Weights of a small self-supervised image encoder.
Training: soap at rate 0.0027, 7700 steps, batches of 512.
Data: trained on small renderings of single solids in any pose, 395000 training examples, 10.0 epochs.
Rows from block 5, named by matrix and row number. Each number is 200 + 30 x the weight over its row's rms, rounded and kept within 0 to 999. All counts start at 0. After the name is the row's rms in percent of the matrix's.
# pw: pointwise conv (model.blocks.5.pw.weight, 192x192x1x1), inputs 0-95
pw.139,105,216,230,221,205,144,182,195,241,232,196,206,226,181,227,222,186,200,191,226,148,157,136,231,207,227,206,206,160,225,211,249,117,139,216,159,220,203,152,158,201,204,205,165,250,223,272,197,209,184,195,207,210,208,200,196,222,157,196,171,243,210,218,164,163,189,184,163,197,227,192,206,209,215,220,242,185,217,213,224,184,239,231,181,188,233,194,159,202,188,224,141,202,179,180,184,249
pw.140,096,225,159,232,150,188,175,189,181,233,220,186,219,201,181,191,188,243,198,185,259,170,183,220,220,208,209,202,191,125,137,175,180,147,201,215,173,216,192,208,181,231,180,132,211,233,226,147,227,171,247,263,213,204,238,184,162,108,191,219,190,208,174,155,189,164,200,212,239,194,165,223,183,150,198,199,199,158,204,224,221,141,206,210,215,256,181,274,203,224,195,209,243,237,180,142,225
pw.141,121,234,162,271,216,207,218,188,147,215,254,237,193,217,199,220,199,191,210,191,208,188,180,236,218,212,167,256,206,192,195,210,199,223,193,202,203,218,179,202,170,139,211,215,209,209,253,189,220,171,239,189,177,230,210,229,225,181,206,165,215,190,204,194,173,197,202,211,222,221,234,220,188,205,208,215,217,195,202,197,200,214,244,205,274,187,208,179,168,156,222,154,155,175,218,154,232
pw.142,093,168,194,169,179,199,225,197,238,242,264,197,183,242,186,164,219,208,222,224,208,245,232,188,196,177,198,192,177,187,162,178,176,141,237,198,209,149,143,260,174,243,191,232,215,208,269,179,200,198,239,202,208,223,202,206,183,162,187,241,224,228,167,216,196,189,222,209,174,228,202,190,252,222,186,236,215,166,214,213,184,211,237,190,179,190,205,254,206,115,145,214,236,167,242,225,194
pw.143,103,175,219,180,189,195,178,139,207,217,223,275,169,223,177,181,213,205,222,190,190,137,194,211,191,145,162,129,161,223,152,202,166,205,169,182,215,159,183,274,271,177,242,189,224,204,240,199,204,205,244,174,214,182,231,195,195,253,141,238,228,170,185,216,227,181,190,228,187,191,164,161,144,223,170,197,201,203,206,191,194,207,200,209,180,173,217,215,187,168,238,192,216,191,233,185,223
pw.144,116,178,201,206,223,191,203,228,232,230,163,242,162,206,202,200,195,180,257,171,142,178,185,225,181,194,231,223,175,199,194,245,150,202,149,179,157,214,203,181,209,201,240,172,139,203,213,216,219,167,182,183,197,167,200,182,213,190,202,98,267,180,194,129,188,188,215,271,206,200,214,192,143,205,212,202,129,202,200,175,220,206,138,219,197,204,156,226,191,207,257,224,191,200,176,180,212
pw.145,100,244,206,189,196,193,195,165,192,195,215,200,186,229,150,230,171,236,226,174,178,204,202,212,164,170,200,228,190,202,190,221,189,192,226,162,233,219,202,199,149,198,209,245,248,256,260,215,204,202,221,198,285,165,217,183,144,165,196,232,228,247,244,190,150,231,214,221,215,205,205,179,146,133,191,198,220,197,230,178,190,166,160,214,208,154,227,156,194,167,210,189,223,226,144,238,212
pw.146,096,180,212,174,222,204,177,225,189,241,203,228,174,159,197,227,272,188,209,193,251,232,244,177,218,227,165,189,178,196,192,232,161,262,218,187,193,254,175,180,194,176,244,196,251,204,181,209,186,138,193,204,159,219,217,169,170,267,220,221,206,234,207,212,128,222,235,181,192,263,218,165,204,176,176,200,182,175,182,239,164,184,163,258,248,188,165,168,218,285,205,230,197,231,186,241,169
pw.147,096,230,210,195,165,185,187,150,195,250,147,186,213,220,178,194,228,200,179,215,214,198,167,165,249,179,239,228,155,220,249,221,193,178,224,155,201,227,184,165,217,208,203,164,227,143,139,174,190,210,193,263,200,206,214,174,233,157,204,223,207,177,231,244,204,185,186,213,195,200,202,213,207,196,231,122,219,222,218,189,231,174,151,196,192,159,237,183,214,160,164,213,222,176,179,200,187
pw.148,111,250,182,170,191,217,205,198,170,175,178,183,180,193,203,208,209,226,175,208,214,237,166,193,213,128,183,193,193,179,224,204,207,211,215,182,208,237,242,204,179,238,211,181,177,180,203,193,183,223,254,184,211,181,227,248,226,207,208,135,186,204,234,206,180,216,217,210,151,174,236,231,202,194,201,148,176,173,193,207,199,208,202,233,236,201,229,227,195,182,232,220,243,172,183,203,177
pw.149,101,157,194,177,205,160,240,215,207,186,244,237,221,223,230,182,176,228,195,201,225,235,208,235,208,188,248,226,150,143,219,185,234,194,199,239,191,166,215,191,194,139,232,190,196,194,243,164,183,187,233,234,175,188,162,231,265,200,215,219,183,210,224,207,202,166,210,235,192,211,132,172,106,205,163,143,184,213,194,216,254,230,194,194,264,212,208,223,237,158,185,215,151,196,237,199,175
pw.150,090,176,248,171,180,135,211,213,252,197,261,245,205,227,200,212,133,190,209,216,188,181,206,258,239,199,186,182,201,186,219,215,195,202,236,175,230,185,180,211,207,213,174,205,186,198,165,210,230,201,249,191,186,198,166,185,158,180,207,233,183,236,208,227,166,191,196,221,216,253,218,207,199,266,234,279,197,232,195,159,191,169,232,197,202,194,255,174,220,221,181,202,220,194,165,207,221
pw.151,093,183,130,220,203,201,187,211,160,281,171,210,211,107,230,183,235,266,190,169,192,217,183,181,267,222,222,221,186,195,146,191,178,176,215,211,154,220,203,237,191,159,202,184,178,192,191,191,279,220,170,202,207,177,235,221,223,184,165,178,183,189,269,162,262,205,185,200,223,162,174,191,173,190,258,163,194,197,206,197,189,245,175,207,203,239,232,233,163,212,205,156,240,163,211,233,118
pw.152,106,206,173,243,192,222,234,183,218,213,173,194,226,212,227,188,232,234,188,132,231,196,211,194,200,200,314,198,203,148,205,228,183,172,216,193,199,209,183,204,211,224,243,182,160,206,275,176,215,239,179,212,176,185,218,187,204,236,189,195,212,198,199,187,226,214,220,228,192,196,206,220,184,201,219,181,233,185,218,194,171,212,164,218,152,183,164,171,224,221,234,187,182,195,213,178,217
pw.153,100,226,190,195,189,203,239,180,206,249,211,146,165,203,219,193,169,228,241,220,215,172,172,176,197,189,217,199,198,200,224,232,187,235,198,169,156,167,207,170,192,135,190,203,203,150,225,150,195,181,210,193,124,206,272,202,190,178,195,228,210,192,173,194,198,201,126,210,189,210,183,215,194,237,206,193,215,201,201,173,197,186,273,173,168,206,215,190,213,235,184,184,205,225,221,312,193